config = dict(
    n_mels=80,
    fused_qkv=False,
    bias='all',
    eps=1e-08,
    precondition_frequency=50,
    max_precond_dim=512,
    one_sided=False,
    max_steps=4600,
    weight_decay=0.3,
)
Rows from block 9 of a small sound classifier, named by matrix and row number. Rows with one number within an expert belong to one neuron, the router's apart. Each number is 200 + 20 x the weight over its row's rms, rounded and kept within 0 to 999. All counts start at 0.
Before each expert's rows are labels from the 100 clips, of 14848, where the router gives the expert most weight on average: "strongest on" is what is common among them; "lies over" is the class under the peak. Only what is clearly more common there than usual is listed. The data: short pieces for a synthesised band: melody, chords, bass and drums.
# router: router (model.blocks.9.mlp.router.weight, 4x128, trained with AdamW), inputs 0-127
# up: expert up (model.blocks.9.mlp.up, 4x128x128), inputs 0-127
# down: expert down (model.blocks.9.mlp.down, 4x128x128, transposed), outputs 0-127

# expert 1
strongest on: key: F major
lies over: F major chord
router.1,210,198,190,194,187,190,191,220,196,196,219,193,176,209,261,219,191,193,206,194,178,189,209,180,217,204,194,196,171,226,199,217,196,207,220,208,218,211,181,204,196,216,223,210,170,195,169,143,222,191,228,187,217,171,201,226,173,167,195,200,250,191,160,212,178,169,186,164,187,220,247,190,205,188,214,226,196,211,191,232,209,174,201,187,189,203,246,201,166,171,203,215,169,178,189,183,193,213,208,203,206,205,175,186,210,214,193,173,203,225,155,183,224,209,192,203,203,227,233,201,192,190,188,210,164,210,204,194
up.0,183,217,180,230,226,214,202,203,219,168,173,186,213,215,201,189,180,223,228,185,220,174,186,194,203,221,200,234,198,205,170,181,168,168,199,239,204,253,209,214,217,225,210,204,173,219,207,180,207,227,175,191,187,206,224,206,180,199,210,219,204,167,215,216,201,241,155,198,211,170,194,203,190,209,172,196,209,207,193,212,195,207,198,219,195,167,215,170,172,217,211,175,211,232,215,168,178,200,201,216,226,203,193,161,193,157,170,185,209,209,209,196,183,192,226,206,208,203,202,195,163,184,166,217,171,217,227,204
down.0,226,202,205,206,195,179,203,201,175,186,227,169,197,146,197,227,189,183,181,178,202,205,180,198,197,216,205,192,160,212,222,216,205,222,197,180,168,168,211,198,138,171,206,193,203,180,205,211,215,213,200,180,197,201,199,188,235,201,189,192,225,205,225,172,238,202,229,193,179,216,187,212,181,172,213,194,205,184,185,184,223,194,191,198,188,222,184,208,231,185,206,198,247,174,213,169,195,215,181,199,186,220,213,217,193,246,182,195,198,193,159,215,225,207,212,163,207,184,211,171,236,188,249,207,193,192,188,210
up.1,204,185,197,176,170,192,180,181,237,185,222,219,181,195,206,168,213,199,174,213,199,193,176,216,216,240,229,250,215,171,210,185,176,214,185,192,186,188,230,191,210,170,166,206,189,166,188,204,215,207,182,171,187,207,197,204,192,204,211,175,191,194,226,219,180,179,208,201,221,189,202,224,187,188,164,214,182,254,190,174,209,189,186,229,191,183,191,198,178,214,222,177,241,203,212,200,202,192,215,203,178,200,215,184,254,160,192,209,196,220,207,172,211,197,205,196,199,182,194,182,244,204,222,190,221,205,159,171
down.1,212,213,228,211,191,187,216,202,204,210,184,198,195,196,201,200,184,233,229,192,196,202,219,184,180,176,210,181,183,229,197,237,183,204,190,194,177,264,213,178,203,206,220,203,243,190,191,210,158,221,175,172,203,177,233,209,227,192,171,221,206,207,188,210,206,241,187,197,189,194,207,217,190,231,215,188,205,164,200,197,210,204,208,194,222,201,177,227,207,188,216,188,197,181,200,200,204,190,182,184,212,203,143,178,193,204,226,158,187,214,194,203,193,227,176,192,197,179,240,200,172,204,151,174,205,233,214,246
up.2,189,189,173,194,195,176,170,200,202,203,225,202,237,201,206,222,211,210,186,211,200,179,228,218,223,183,191,218,218,209,189,177,175,207,187,183,215,232,220,213,233,208,168,158,171,242,186,240,193,189,200,215,219,223,203,233,200,221,231,207,218,219,223,227,204,217,209,216,216,214,205,178,217,221,210,227,197,227,182,171,222,183,228,157,185,205,181,191,230,183,231,155,212,206,243,232,228,208,182,190,212,197,220,176,197,215,195,223,189,210,207,207,195,199,181,208,215,211,204,214,209,217,166,174,189,218,216,235
down.2,202,209,232,241,198,190,215,201,193,185,208,190,182,226,195,220,181,221,214,188,227,249,190,192,168,221,199,200,165,197,230,181,185,197,229,207,180,175,187,231,182,199,223,241,277,202,189,204,195,225,188,161,195,186,194,180,219,195,178,190,157,183,213,178,174,167,205,201,200,202,226,215,208,202,219,192,188,176,213,218,176,196,192,184,225,209,220,206,201,221,193,192,215,164,179,167,183,198,232,186,197,230,197,205,217,175,195,188,236,194,227,217,221,208,219,206,211,211,195,200,216,194,217,219,205,232,196,195
up.3,195,187,220,197,213,199,213,188,158,160,174,189,215,182,199,224,184,197,199,213,213,157,204,154,189,214,202,248,196,220,214,222,204,220,193,195,187,197,199,200,202,182,211,221,194,187,155,211,209,211,202,212,244,186,188,159,219,178,195,182,214,202,216,220,220,206,189,183,207,162,210,169,192,217,182,212,214,207,171,179,227,202,217,234,221,194,191,194,229,216,202,194,215,205,215,216,186,193,193,226,177,167,209,189,218,206,239,202,196,161,207,174,208,212,199,206,231,185,151,228,201,236,174,170,215,198,215,232
down.3,213,219,204,195,198,211,208,236,216,205,238,201,210,210,200,194,193,145,201,198,225,196,214,213,194,204,171,174,178,221,219,169,205,184,232,169,237,207,178,177,206,185,174,168,203,190,266,227,220,207,223,195,187,199,216,212,198,193,211,202,204,193,212,182,189,182,189,205,179,242,239,199,223,196,219,198,210,188,212,196,194,215,203,153,198,194,158,214,159,215,200,233,171,195,199,201,218,202,192,206,221,197,224,205,179,209,183,216,148,222,206,185,191,185,227,201,204,198,218,168,215,197,224,185,233,187,188,181
up.4,185,213,190,180,206,194,191,201,152,213,208,241,177,217,183,190,216,212,186,225,199,210,189,193,213,179,171,208,205,222,175,214,193,207,175,225,195,227,210,204,173,214,190,201,213,205,178,213,189,188,203,194,229,203,187,148,203,181,178,197,226,160,219,177,206,189,222,215,208,219,226,201,225,175,210,187,190,174,189,200,219,206,190,206,236,192,212,237,208,188,197,205,225,217,234,165,187,168,175,212,232,196,223,218,225,165,183,199,205,182,185,213,177,203,227,260,177,214,180,213,181,219,178,234,174,220,181,211
down.4,200,221,214,204,193,204,176,201,179,178,218,180,240,201,202,218,157,195,205,193,213,197,189,180,161,213,251,208,218,237,196,200,165,189,206,212,208,188,196,211,238,165,223,165,207,194,195,162,185,229,238,201,242,167,219,234,172,203,220,173,196,209,210,208,227,207,170,199,178,214,169,198,214,207,159,208,198,238,202,212,200,158,203,203,198,205,216,186,189,224,187,202,196,203,209,198,212,191,234,191,200,197,199,165,207,202,172,202,198,196,187,208,184,195,207,172,228,181,215,219,209,207,164,177,213,210,232,172
up.5,205,185,208,183,253,189,204,197,232,205,210,205,205,193,186,158,161,203,189,204,167,203,206,238,200,209,214,221,199,187,195,197,167,216,188,233,205,185,180,201,216,207,239,183,202,173,189,209,159,204,225,173,236,172,211,196,197,196,213,187,211,175,194,204,217,176,195,213,190,208,202,201,218,219,199,242,218,196,219,154,194,189,204,157,222,205,197,215,228,203,180,176,213,241,178,250,177,188,213,173,209,204,222,192,200,222,231,217,199,232,223,191,178,173,194,204,188,242,197,192,213,227,192,199,183,181,197,213
down.5,205,219,166,183,171,210,239,187,203,201,172,200,182,199,255,212,221,206,222,207,196,210,216,233,211,203,172,183,217,185,204,203,208,202,221,203,228,202,198,210,173,189,185,192,201,192,210,173,217,199,180,164,188,227,191,185,235,197,150,207,206,214,187,186,180,198,218,165,224,217,192,244,215,181,208,179,177,209,188,217,234,191,191,205,170,206,184,193,151,201,228,203,212,177,217,250,214,233,195,224,206,210,179,191,201,201,221,206,172,176,204,179,174,205,195,222,212,160,190,182,218,195,194,204,178,243,198,205
up.6,196,199,192,201,191,194,186,181,180,220,206,185,189,176,164,205,168,222,188,205,222,167,191,178,197,230,206,211,199,182,160,214,186,191,208,219,187,215,205,216,206,179,188,200,163,183,195,214,208,179,189,236,217,223,205,189,227,177,223,196,171,211,196,167,190,193,184,212,202,201,190,182,168,195,226,211,205,202,169,214,216,173,212,231,225,190,189,229,219,236,217,217,213,144,217,190,156,192,199,174,195,168,208,181,165,173,220,188,199,197,187,238,174,206,217,206,175,167,193,180,226,193,197,180,254,207,188,194
down.6,188,197,189,219,174,179,185,222,197,198,181,178,178,214,183,213,215,214,218,211,205,204,193,192,176,193,204,241,212,159,224,228,228,220,226,194,173,196,195,215,200,242,188,180,209,172,182,202,191,199,193,214,175,226,207,209,167,245,171,203,208,211,204,208,186,212,190,198,227,227,243,213,198,219,190,228,197,187,204,192,227,199,200,180,208,199,232,193,226,225,178,181,195,171,202,210,219,206,162,207,211,238,198,235,165,252,165,216,192,181,239,187,237,186,215,208,212,208,227,212,174,218,197,178,215,222,192,201
up.7,199,197,202,163,200,212,193,208,182,201,160,237,186,186,190,190,208,232,211,202,197,208,184,222,180,199,209,176,165,185,208,185,171,200,190,174,195,207,202,208,223,183,194,210,163,195,228,201,208,191,187,191,170,267,211,214,222,190,224,207,196,207,211,244,179,202,194,218,204,179,187,208,251,192,195,199,223,197,197,200,213,178,200,183,200,210,186,212,210,227,232,206,220,208,199,190,208,207,209,163,210,195,188,213,202,143,204,187,165,209,197,192,179,185,194,193,172,197,167,163,223,221,191,220,193,274,205,196
down.7,197,180,166,210,184,220,192,219,211,180,231,153,191,175,187,211,193,187,179,164,180,215,189,196,211,203,220,203,198,206,190,202,212,219,224,217,197,212,216,215,175,190,189,206,245,220,187,215,187,234,232,205,237,184,182,191,193,203,167,205,210,193,212,179,197,218,170,190,200,216,160,193,154,210,179,181,180,196,189,209,172,213,215,193,190,176,228,221,190,229,174,188,216,212,214,222,181,222,211,209,224,215,199,218,191,209,168,195,245,230,198,177,206,259,230,195,195,177,223,178,191,191,219,200,228,187,234,192

# expert 3
strongest on: key: F# minor; key: B minor
lies over: F# minor chord
router.3,186,223,203,229,203,262,220,185,191,183,199,198,203,229,169,206,217,202,206,216,241,201,158,196,227,205,234,182,181,229,198,204,199,231,198,154,195,215,189,178,157,202,200,237,215,212,230,217,204,180,214,218,197,197,201,209,176,181,169,204,204,236,206,206,182,192,198,205,211,230,193,169,186,214,198,206,190,173,185,198,186,190,193,191,205,232,186,183,174,181,219,194,216,222,220,227,205,154,222,200,219,174,182,210,218,209,211,205,208,235,218,209,172,179,194,228,199,217,185,187,201,160,214,209,216,185,173,165
up.0,193,182,245,163,194,230,183,213,194,220,203,188,198,210,231,196,224,212,210,162,209,194,226,199,222,236,191,170,220,185,204,218,184,203,157,203,230,220,187,182,202,206,188,239,197,205,182,198,205,241,217,197,182,204,202,200,219,209,204,203,187,202,172,205,211,210,180,196,208,210,184,227,201,233,190,167,182,231,163,199,171,197,188,216,209,199,204,234,218,241,199,203,208,189,212,204,224,209,182,245,198,197,204,177,196,168,193,224,168,174,241,198,149,192,174,214,198,211,206,201,201,201,197,194,157,192,241,196
down.0,214,206,182,210,182,213,210,231,190,218,160,205,208,212,219,239,187,241,217,211,200,184,200,209,238,164,222,185,194,216,181,167,232,204,208,243,155,179,221,197,180,221,248,179,218,213,173,223,187,186,212,209,243,213,196,179,185,198,216,180,192,193,208,191,195,199,180,199,212,230,218,223,183,210,200,235,228,210,195,214,209,194,210,204,197,211,193,171,198,210,188,176,222,223,236,205,162,173,217,186,213,203,198,210,233,229,184,224,227,216,187,199,201,206,233,179,176,212,222,203,211,189,190,170,189,202,168,184
up.1,227,224,197,183,180,224,204,213,218,167,214,187,215,187,233,173,226,210,162,197,185,214,200,229,247,221,178,173,191,221,230,200,192,211,254,143,179,217,222,202,225,205,217,172,203,182,214,193,169,177,210,213,216,178,178,186,204,203,216,204,227,206,222,164,219,180,210,211,210,182,211,204,206,202,215,210,196,184,233,183,209,198,227,207,204,177,185,207,189,220,191,207,215,207,194,249,181,238,187,232,169,210,208,203,217,215,197,211,192,238,194,203,203,209,176,197,238,188,224,194,200,196,211,197,207,219,227,172
down.1,158,181,175,202,182,194,162,203,185,163,177,200,261,167,178,208,177,201,210,207,172,224,211,193,175,198,221,220,185,179,181,205,203,191,184,227,235,173,212,185,172,195,214,196,215,224,188,190,212,240,202,213,180,233,219,170,197,176,179,185,198,209,181,228,223,186,176,217,181,192,210,202,165,202,203,201,214,215,161,192,204,187,198,206,207,211,195,205,215,207,213,188,205,195,214,164,177,192,230,173,219,205,185,213,169,146,214,183,199,205,219,240,225,227,230,199,226,220,185,193,188,198,188,208,190,203,186,215
up.2,199,218,211,193,203,196,166,211,216,237,207,177,192,203,231,186,214,190,200,235,190,204,194,224,199,181,204,189,208,200,199,195,181,199,191,167,209,236,226,182,189,198,177,198,197,228,199,229,180,194,199,191,231,216,243,177,214,206,210,180,204,173,250,199,235,203,220,202,208,186,207,239,221,251,188,204,177,180,210,183,192,200,187,170,215,200,184,195,211,240,196,222,244,210,206,195,216,193,197,194,235,200,228,154,220,222,210,219,195,187,222,207,157,225,232,193,228,181,244,174,218,202,192,188,189,203,215,216
down.2,183,243,179,189,208,193,233,180,209,171,195,227,183,229,166,206,194,237,179,195,205,243,206,175,224,220,177,213,204,170,200,194,234,217,214,194,207,200,180,228,200,190,191,198,179,207,167,173,230,202,185,174,184,186,156,215,205,195,185,229,191,185,200,168,180,219,187,210,212,219,221,204,205,221,179,216,185,209,196,214,228,167,216,229,211,161,197,196,188,194,206,180,180,213,206,209,187,183,166,218,153,191,198,235,180,203,164,188,227,189,188,154,208,200,189,217,193,193,197,203,162,179,224,194,193,178,203,194
up.3,222,211,185,157,206,223,211,196,186,201,213,195,199,179,168,187,192,196,207,176,199,192,224,187,188,187,186,182,216,208,184,233,197,198,214,241,208,259,209,201,165,174,183,223,210,177,205,193,200,217,222,222,206,204,160,196,184,196,212,210,206,186,236,189,218,215,188,227,196,179,211,195,207,185,208,183,189,193,208,217,162,208,150,219,203,204,179,187,191,203,197,179,161,220,174,206,197,189,191,182,232,198,223,182,220,215,211,242,227,190,189,176,182,197,241,216,197,207,140,245,234,197,202,195,198,183,222,194
down.3,184,193,172,219,213,177,187,202,205,195,150,197,212,192,257,183,203,159,204,234,223,200,216,205,212,181,184,190,216,192,193,184,234,194,191,153,213,173,197,205,226,186,195,179,164,223,250,225,203,203,205,185,190,202,193,194,215,201,186,226,167,164,214,189,183,169,183,183,196,189,181,218,220,199,213,212,199,193,193,201,206,172,236,220,211,204,212,183,195,191,174,203,204,227,206,192,235,186,194,189,189,199,192,224,192,167,191,195,186,159,214,206,189,182,206,200,162,218,227,184,195,203,256,169,196,232,211,208
up.4,186,230,178,208,204,203,194,190,168,192,174,223,188,174,233,201,193,181,203,209,123,190,184,206,207,183,193,222,217,189,187,207,202,173,207,216,196,219,179,199,251,198,177,237,238,201,199,201,185,207,164,206,212,229,200,214,185,204,237,203,184,221,209,205,227,202,200,190,178,190,231,194,183,189,216,203,206,213,155,200,227,206,211,218,177,180,194,179,223,226,174,193,177,253,207,194,189,203,192,184,188,246,202,176,184,177,231,211,189,239,208,224,186,193,209,196,203,171,207,217,213,209,195,191,208,198,228,203
down.4,208,178,242,189,185,161,228,187,228,186,246,206,213,196,223,230,222,210,180,200,236,196,170,191,216,199,185,178,180,206,169,204,181,173,205,191,223,180,217,184,200,189,199,206,216,222,198,219,190,209,219,195,190,170,199,163,204,188,185,190,207,221,200,189,245,192,204,233,189,199,184,217,214,205,199,209,164,199,205,186,205,200,186,195,210,200,223,245,190,205,236,190,223,189,191,205,225,184,228,217,183,218,173,191,184,197,167,219,204,233,195,191,156,179,161,230,233,211,212,166,185,191,211,234,177,168,189,193
up.5,199,215,200,204,183,201,193,183,202,218,202,154,197,185,231,190,218,202,197,193,188,183,215,188,223,209,173,193,198,169,140,178,220,191,208,201,240,206,222,226,230,184,181,219,223,219,213,190,196,213,158,246,217,191,216,176,197,165,197,172,188,197,235,174,205,201,224,193,208,180,173,232,191,191,203,178,164,203,186,230,232,188,194,182,226,190,178,185,200,218,228,188,220,203,158,187,191,171,220,228,220,191,193,215,208,235,183,186,208,194,203,203,194,204,195,169,202,187,210,187,207,184,236,193,200,184,235,233
down.5,148,186,177,187,208,192,176,200,199,201,196,205,218,216,182,226,209,193,193,242,200,235,209,212,212,158,216,201,188,199,229,212,158,227,193,196,187,183,204,201,226,223,212,189,198,196,189,170,189,208,205,181,135,227,175,203,209,210,227,191,183,195,189,205,192,176,204,212,204,195,236,190,219,212,207,204,187,157,178,170,178,181,192,183,190,192,189,216,211,219,207,200,207,210,227,230,216,156,181,181,173,173,233,209,196,170,235,224,211,228,197,199,187,226,194,179,246,179,214,202,197,197,173,193,212,179,187,179
up.6,214,227,176,236,181,234,233,167,180,202,186,205,240,212,172,224,236,203,193,213,200,171,143,243,192,224,196,209,208,214,183,187,215,219,217,225,222,210,208,202,240,203,199,219,217,200,204,188,197,178,192,190,201,166,187,200,230,202,220,196,195,196,193,194,205,196,162,191,200,211,196,195,183,192,179,218,198,186,218,208,204,216,193,204,199,194,152,179,168,201,166,194,236,210,160,172,219,217,203,197,178,214,171,184,182,209,180,213,187,182,197,218,229,207,200,227,229,171,195,220,190,213,212,192,199,147,182,194
down.6,163,202,174,198,181,177,197,188,192,251,204,222,208,169,197,195,210,217,234,195,216,174,200,206,231,197,196,203,218,182,205,225,201,223,207,202,199,211,196,237,180,173,197,166,214,209,168,215,235,200,145,183,208,222,183,184,192,220,200,180,211,210,218,244,228,195,191,221,224,235,207,176,201,218,227,212,184,211,201,194,213,188,209,185,228,211,194,193,234,211,218,183,194,201,188,219,235,150,175,202,189,168,204,198,209,182,223,195,191,217,186,192,189,212,198,197,173,204,223,227,195,183,254,176,228,195,200,228
up.7,212,162,209,219,178,179,200,189,214,206,206,220,200,186,187,181,199,231,216,178,194,212,132,229,232,182,233,156,233,197,198,221,185,223,212,203,201,191,211,193,210,205,207,210,214,188,179,208,176,193,219,174,181,179,228,205,225,201,220,214,164,190,220,186,214,223,178,178,191,201,229,214,188,220,226,174,165,209,164,206,219,202,191,213,207,184,207,219,164,208,213,205,225,169,219,226,195,197,196,150,190,241,207,182,186,214,242,217,181,186,212,201,188,190,199,202,236,209,202,219,172,214,200,184,220,193,189,210
down.7,206,156,225,189,224,192,193,217,199,215,190,226,210,234,187,232,223,160,199,213,213,201,199,194,195,196,198,209,168,219,205,207,217,224,194,178,214,228,200,205,179,203,185,198,194,237,234,212,196,198,165,225,218,220,155,188,202,210,192,221,194,185,203,200,231,150,224,222,195,196,219,217,234,160,189,211,196,183,185,209,183,212,188,166,181,202,205,186,212,212,182,179,209,202,205,186,192,210,185,232,200,184,186,204,222,204,172,164,222,205,192,135,184,213,218,197,164,184,172,199,204,188,179,219,185,159,172,208

# expert 2
strongest on: key: D# major
lies over: D# major chord
router.2,194,155,181,210,227,195,218,145,196,234,220,196,204,172,219,213,201,171,213,200,206,229,190,149,198,167,188,231,181,194,215,197,252,196,195,197,209,204,176,233,200,212,218,216,198,214,221,191,213,207,203,216,223,167,253,190,214,195,191,192,190,201,176,215,188,218,204,175,193,195,196,218,208,197,184,218,191,198,232,223,186,178,184,221,184,194,211,202,236,186,170,210,170,154,184,201,182,200,175,214,232,197,167,200,187,220,209,189,164,188,214,218,245,212,189,202,187,220,232,191,183,193,195,190,199,212,210,207
up.0,207,176,206,161,223,207,174,178,193,213,225,188,233,177,202,223,204,194,203,214,202,213,192,195,179,223,194,205,193,210,194,193,216,216,175,233,236,181,202,192,231,211,180,191,190,150,172,166,163,201,145,218,234,236,204,218,200,203,229,226,206,205,179,222,217,185,198,216,197,175,191,222,210,225,188,186,204,201,192,212,213,195,160,187,227,201,183,180,177,227,184,185,196,201,192,212,233,219,237,178,244,191,178,191,195,207,199,197,159,221,188,225,208,206,217,182,185,225,221,218,183,233,176,186,189,199,213,213
down.0,196,216,196,224,189,190,246,233,184,176,193,186,215,191,194,204,231,184,195,154,215,211,237,215,185,209,218,190,190,187,219,187,206,168,229,177,142,181,199,235,194,206,193,224,194,220,210,200,210,216,226,194,193,188,195,186,205,176,181,211,189,199,203,196,187,196,205,191,203,231,174,199,199,174,196,168,181,209,201,184,228,193,236,173,205,236,220,195,227,161,205,188,179,150,180,209,183,214,190,210,164,196,179,212,222,208,197,228,245,198,223,211,178,177,162,231,212,202,187,197,220,213,206,214,219,176,189,186
up.1,213,209,216,182,189,230,187,208,201,209,195,185,197,189,207,226,199,211,234,196,234,179,208,235,207,210,205,185,194,198,190,163,227,161,199,228,183,165,236,206,198,228,210,206,181,183,179,195,219,238,238,217,192,213,183,202,183,216,172,217,188,163,183,157,202,175,245,180,213,196,180,152,192,205,195,203,210,206,200,189,220,203,158,222,180,164,216,186,222,214,233,193,197,191,179,195,217,209,180,201,215,194,199,217,202,160,203,196,174,201,190,190,184,196,160,184,205,226,189,209,202,182,225,212,166,164,194,224
down.1,156,191,205,195,231,188,197,263,200,206,208,193,174,194,179,155,229,231,182,213,158,189,227,202,213,200,174,179,160,185,214,188,181,200,186,173,194,233,199,197,179,232,184,190,211,202,204,208,193,208,167,182,214,184,201,204,211,152,237,191,182,175,177,208,237,206,184,209,199,203,177,231,215,161,203,190,201,176,197,184,176,190,203,176,184,230,209,210,177,197,183,199,189,209,235,222,184,180,218,208,176,200,223,166,189,217,191,182,214,214,216,194,219,230,190,229,200,212,204,224,207,224,186,200,205,183,187,188
up.2,216,219,186,221,227,196,186,238,193,219,212,197,202,216,211,208,203,208,225,184,157,201,187,202,177,237,168,218,205,207,199,201,209,186,155,216,216,221,208,196,216,203,193,203,224,200,202,209,178,223,208,244,192,203,209,201,261,208,207,217,190,217,154,190,224,200,192,250,186,187,222,215,190,225,193,166,173,244,182,200,200,183,176,212,217,216,173,199,203,174,209,198,190,195,162,184,177,209,165,181,209,181,229,204,206,229,225,203,201,181,183,211,232,214,219,229,170,192,201,164,210,223,197,214,191,180,184,206
down.2,145,198,200,216,164,191,198,202,203,169,211,189,183,197,172,189,209,205,179,164,239,194,223,188,221,202,231,188,205,182,193,200,222,205,213,192,197,187,203,223,193,181,184,182,183,171,196,194,214,196,221,178,221,228,196,206,192,193,150,149,203,208,246,198,185,189,201,179,224,204,191,186,208,176,208,241,226,175,220,218,194,195,227,207,185,177,229,178,227,213,181,195,200,207,229,190,224,198,234,220,173,207,166,196,186,187,207,185,214,212,220,213,193,199,204,171,181,205,196,243,214,181,199,152,225,223,203,225
up.3,175,200,192,167,208,195,202,217,199,212,222,207,211,216,194,190,216,242,203,176,208,195,189,197,182,226,186,184,233,222,179,197,216,175,204,232,203,231,228,188,206,157,161,200,221,198,204,208,223,223,215,187,195,208,203,193,196,236,193,208,224,218,193,202,172,196,238,198,214,190,177,192,206,194,208,205,190,196,168,211,232,183,182,217,250,225,178,192,158,187,202,170,228,219,207,215,180,216,193,186,187,203,207,184,220,200,169,210,246,160,166,198,187,213,180,234,197,208,223,166,253,214,190,205,186,181,215,186
down.3,171,174,170,232,192,186,229,150,176,189,212,208,187,209,227,208,195,174,166,188,152,183,217,189,226,180,226,205,178,172,214,195,206,193,202,186,196,216,207,204,172,173,207,199,161,199,179,184,176,176,236,184,170,213,198,175,169,191,176,186,173,193,199,163,217,183,201,193,154,170,204,180,191,167,198,199,198,207,228,182,174,196,214,224,211,199,207,209,229,196,192,225,179,193,177,214,223,200,195,207,208,176,195,213,195,167,194,175,187,211,219,195,173,190,205,172,228,209,176,198,194,166,181,207,219,223,183,181
up.4,217,248,179,195,203,201,211,223,176,232,180,189,225,195,174,191,214,220,190,201,215,185,184,219,215,191,226,179,211,199,169,192,206,202,174,191,201,187,216,212,224,213,194,205,237,195,235,215,180,207,169,197,189,209,211,201,156,186,238,220,207,180,251,226,218,176,213,194,193,197,193,203,173,188,239,187,219,232,188,205,191,206,247,240,216,206,192,200,171,199,183,190,208,189,177,197,209,210,212,177,236,211,220,200,209,212,223,221,239,187,197,216,174,251,190,194,215,154,176,195,218,198,195,198,212,179,201,192
down.4,208,170,174,199,201,191,196,200,203,186,211,247,200,205,177,227,228,215,211,184,209,208,184,200,175,166,209,191,212,188,213,214,176,204,234,242,203,206,211,163,192,238,172,211,180,232,187,227,236,188,216,201,186,221,199,194,180,197,217,244,232,191,159,207,174,233,211,194,194,203,208,187,215,228,189,210,227,194,189,196,204,177,188,186,211,236,244,196,208,179,191,183,202,186,211,172,215,164,216,202,206,186,226,176,165,204,203,188,191,224,163,177,208,170,216,175,177,240,187,201,203,221,196,177,214,198,213,182
up.5,210,222,171,197,226,175,190,197,181,216,201,198,228,217,175,201,198,197,196,195,174,180,155,206,217,228,162,217,197,195,216,168,202,245,177,246,203,232,197,195,225,194,168,205,162,179,187,181,180,211,189,239,215,204,210,159,199,188,206,196,220,204,204,212,190,238,173,195,201,214,187,194,182,201,186,172,186,202,172,159,196,191,205,196,217,183,171,186,202,221,229,196,200,186,176,172,216,194,205,205,206,198,223,176,209,208,189,201,183,135,214,205,211,212,191,179,216,216,189,230,189,208,219,214,220,242,207,170
down.5,210,194,201,214,206,200,197,219,228,192,161,240,187,180,234,203,189,178,195,210,199,193,208,140,207,216,246,215,196,236,168,217,183,194,204,193,200,184,188,214,203,206,215,166,203,192,232,203,229,197,185,144,177,178,220,178,205,205,188,191,152,202,214,161,180,187,228,187,193,199,206,207,211,217,213,224,196,194,216,235,195,225,214,207,195,164,202,195,214,193,228,179,231,187,219,198,187,194,173,193,206,197,179,212,203,181,237,177,183,199,173,197,189,191,199,208,194,150,196,181,209,207,221,188,236,170,176,198
up.6,232,186,219,231,188,209,159,179,185,197,198,220,205,192,181,200,214,187,189,197,203,220,169,174,178,185,157,192,181,211,170,205,164,194,190,193,206,203,200,164,207,194,182,172,198,204,250,180,191,201,167,200,184,187,208,177,194,219,201,200,171,226,235,197,212,231,177,188,189,192,209,163,161,208,157,200,178,220,208,188,182,205,210,192,183,185,209,165,200,215,179,204,184,204,194,194,217,227,185,187,193,206,188,198,171,184,177,204,201,170,157,232,241,167,184,194,191,168,160,219,218,225,194,178,184,214,190,202
down.6,174,223,190,191,197,217,187,225,226,215,166,189,184,185,215,211,228,176,236,202,161,199,230,181,196,206,215,210,171,187,187,213,217,221,239,218,233,170,196,174,199,241,210,181,211,212,206,213,222,196,203,217,203,218,192,221,206,182,215,198,205,180,217,161,190,179,216,211,178,209,181,176,221,192,200,187,210,171,175,209,170,211,239,158,212,222,204,195,212,200,197,217,197,228,187,191,237,169,239,195,229,229,233,193,221,178,230,207,183,223,238,215,194,218,197,198,220,196,221,190,178,195,228,208,172,214,190,214
up.7,201,157,194,180,201,189,184,225,170,179,212,158,215,171,178,197,176,224,211,193,197,201,187,208,203,215,181,205,244,246,175,192,201,183,163,189,208,236,223,190,207,202,215,218,181,182,182,186,180,229,228,189,187,241,180,181,231,212,219,172,218,183,161,205,232,213,170,219,218,226,215,177,188,192,186,211,207,219,209,213,206,197,210,181,213,195,241,246,218,193,223,237,192,199,199,223,204,208,205,169,178,178,177,198,184,212,208,221,209,184,183,180,190,184,196,227,213,196,214,176,219,223,195,224,210,207,215,185
down.7,196,206,229,190,233,203,195,195,192,231,172,221,201,189,208,207,191,175,178,196,189,169,231,206,203,183,217,168,197,167,200,217,207,221,205,221,221,211,181,225,201,206,207,193,198,213,212,184,228,212,160,200,186,204,192,222,227,175,182,169,190,222,226,186,187,198,220,176,159,229,173,165,199,176,210,204,182,195,172,182,210,227,197,206,177,205,160,194,204,204,215,190,196,222,197,152,170,241,219,240,218,212,222,232,216,179,191,195,194,203,201,222,204,204,177,183,235,172,180,201,231,174,207,154,184,194,194,181